A small self-supervised audio encoder (BEST-RQ), trained from scratch.
Model: 6.19M parameters, log mel input, norm layernorm, layers 12, width 160.
Data: trained on short pieces for a synthesised band: melody, chords, bass and drums, 26041 training examples, 11.6 epochs.
Rows from block 8 of a small self-supervised audio encoder (BEST-RQ), named by matrix and row number. Rows with one number belong to one neuron. Each number is 128 + 32 x the weight over its row's rms, rounded and kept within 0 to 255. All counts start at 0. After the name is the row's rms in percent of the matrix's.
Before each neuron's rows are labels from the 100 clips, of 14976, where the neuron reaches its highest value: "lies over" is the class under the peak. Only what is clearly more common there than usual is listed. The data: short pieces for a synthesised band: melody, chords, bass and drums. In brackets: how many of the 100, against the usual share in percent.
# fc1: first MLP up (model.blocks.8.ff1.fc1.weight, 480x160), inputs 80-159
# fc2: first MLP down (model.blocks.8.ff1.fc2.weight, 160x480, transposed), outputs 80-159

lies over: no chord (85 vs 24.6)
fc1.425 076 [122 175 167 112 106 103  98 163  99 119 115 109 105 118  63 147 154  91 143  58  97 158  92  65 120 104 127 113 112 122 167 193 109 145 124 135 144 146 170 140 132  57 148 146 134 135 121 153 183 197 209 146 125 123 124 101  66  79 116 125 132  90 135 122 167 121 116 134 148 101 177 129 131  58 145 150 129 121  80 137]
fc2.425 112 [177 120 129  94  91  93 154 209  77 166 156 155 138 125 123 140  76 141 159 129 131 113 122 167 127  74  89 166 109 173 175 136 183  78 108 138 137 129  81 121  70 118 126  83 255 111 148 125  97  96  92 168 104 154 121 160 142 142  98  86 155  94 164 165  73 118 129  79 142 126  58 128 103 190  97 154  98 151 138 116]

lies over: no chord (69 vs 24.6)
fc1.434 092 [118 105 104  92  81 124  95  78 106 113  79 159 108 150 103 101 139 163 125  97 150 125 162 121 193 132 120 112 140 151 146 209  56 132 137 116  82 210 140  86 137  70 127 103 127  66  85 185 143 166 192 141 146 154 119 108 127 104 132 142 127 124 120 147 141 103 151 113 117  81 144 126 173  68 148  69 104 140 168 132]
fc2.434 110 [108 119 117 184 135  91 163 129 140 124 165 164 135 138  86 174 147 202  84 121 129 155 117 157 133 159  98 150 153 156 177 120 157 107 131 153 138 170 114 137 107 120 148 170 190 103 173 116 127 115 118 124  87 165 166 119 123 128 112 208 123 148 139 136 157 106 120  85 145 130 116 144 115 164 134 161 117 184 164 158]

lies over: no chord (67 vs 24.6)
fc1.421 090 [162 138 144 148  88 113 173 111 121 115 188  54  98  91 126 131 143 156 128  78 126 101 147 201 169 186 180 120 131 125 146 126 135 178 160 102 109 138 103 149 114 140 171 109 173  72 148 109 140 191 112  80 141 139 116 148 162 146 168 179 100  92 121 128 168 117  65 117 161  98 140 101 152 108 216 105 134 136 145  96]
fc2.421 076 [163 133  95 156 120 106 162  96 124 128  33 157 184 100 142  75  81 102  68 212 130 139  96 129 142 165 149 141 124 111 103 101 112 133 123 143 130  42 161 164 109 138  51 143 150 131  85 165  75 100 121 163 166 146  75 134 127 111  77  95  93 172 137 136  69 154  91 144 154  99 125 167 187 135 129 142 103 141 111 190]

lies over: no chord (89 vs 24.6)
fc1.404 091 [162 102 156 137  60 134 100 146 132 171 196 140 152 138 124 155 152 142 173  62  81  90 155 186 163 162 169  80 123 103 167 185  82 156 120 130  79 130 103 159 140 117 174 143 136 122 138 121 114 160 173 109 148 145 142  97 126 147 140 200 106 173 117  82 150 110  82 132  72 106 127 108 143 122 168  90 119  46 170 119]
fc2.404 117 [132 159  86 127 126 126 129 107 112  48 163 138  78 179 175 163 178 146  70 121 160 119 143 116 143 117 127 111 109 161 105 124 131 176 115 121 108 200 160  88 108 141 119 170 177 135 169 128 143 183 143 168  86  83 119  70 120 197  91  98 119  76  91  88 154 192 122 138 149 146 149 109 126 123 125 184  89 143  88 159]

lies over: no chord (63 vs 24.6)
fc1.201 098 [113 178 123 101 141 143 143 164 144 103 112 158 105 137 158 139 121  87  66  96  78 149 146 166 132 125 125 141 124 119 145 148 123 129 177 196  63 142  96 125 137 144 161  94 175 127 106 154 153 116 120 120 136 143 112 105 104 113 119 157  78 181 109 152 128 109 140 128 165 126 112  80 166  69 139 111  83 144 131 122]
fc2.201 094 [112 125  79 142 140 210 146 132 103 161  74 141 137 134  78 131 156 173  88  64  98  96 146 130 123 152 164 113 161 124  92 112 141  98 161 206 140 129 132 108 110 171 107  95 172  80 136 110 131 160  76 121 112 161  76 114 128 179 119  85  76 141 110 175 131 112  95 114 169  90 113 169 120 110  89 136 159  97 121 140]

lies over: no chord (69 vs 24.6)
fc1.40 090 [168 113 138  69 168 172 205 142 122  95 116  87  94 134 137 128 175 145 132 125 115  70 116 203 159 103  98 176  99 106 112 119 116 129 126  84  83 130  90 100  90 114 178 107 191  98 109 152  78 152 116 133 115 107 121 161 155 176 131 146  78 152 108 166  87 146 137 144  96 158 153  55 112 136 173 115  82 184 100  74]
fc2.40 119 [108 123  35 181  85 103 156 115 127 157  49  99 100 136 146 141 127 132 138  99 154 138 123 139 186 168 137  81 110 165 151 125 113  92 111 151 135 134 109 117 143 145  93  76 174  89  71 160 136 154 159 178 115 126 118 118 128 122  69  89 125 129 123 148 129 129 152 174 178 139 148  96 174 105 164 112 132 125  45 118]

lies over: no chord (75 vs 24.6)
fc1.144 081 [128 118 161 120 186  95 118 154 181  70 111 149 123 116 155 117 137 101 124 126 126 147 115  93 103 102 196 121 204  58 123 210  60  89 147 156  74 154 132 112 155 120 117 212 148 106  95 164  73 120 196 127 101 150 153 155 129 107 154 138 192 206 110 113 160 102 118 128  90 153 178 134 121  83 136 110 139  96 121  40]
fc2.144 100 [114  88 150 195 125 125 155 105 138 172 112 162 128 108 164  98 187 147 120 151 180 120 164 120 152 139 203 148 121 142  88 116 174  96 116 125 159  92  91  77 121 116 106 151 110 125 186  78 169 104 101 134  70 160 140  86 126  90 109 148  96 132 107 139 135 119 177 131 100 100 125 184  59 148 120 157 171 115 172 114]

lies over: D major chord (26 vs 3.1)
fc1.59 106 [ 73 162 152 159 168 135 139 165 104  98 176 148 104 170 154 102 145 114  61 115  68 161 161 136 170 108 124  87 117  57 137 146 132 101 159 142 122 157 134 126 111 122  98 163 142 132 146 111 124 146 136  75 169 135 102 149 108 130 183 188  73 159 119  61 147 147 131  90 120 106 142 136 133 116 170 134 102 149 189 121]
fc2.59 106 [150 154 125 160 130 168 148  94 137 155 107  74  48 114 141 103 108 157 163  85 159 121 110 166 169 147 129 153  96 128  59  95 165 171 155 123 111 140 106 176 151 109 197 139 137  75 144  93 165 115 142 174 114 118  89  86 172 126  70  52 142 107 123 144 119 155 169  75 124 130 154 119 158 140  91  90 128 129 126 131]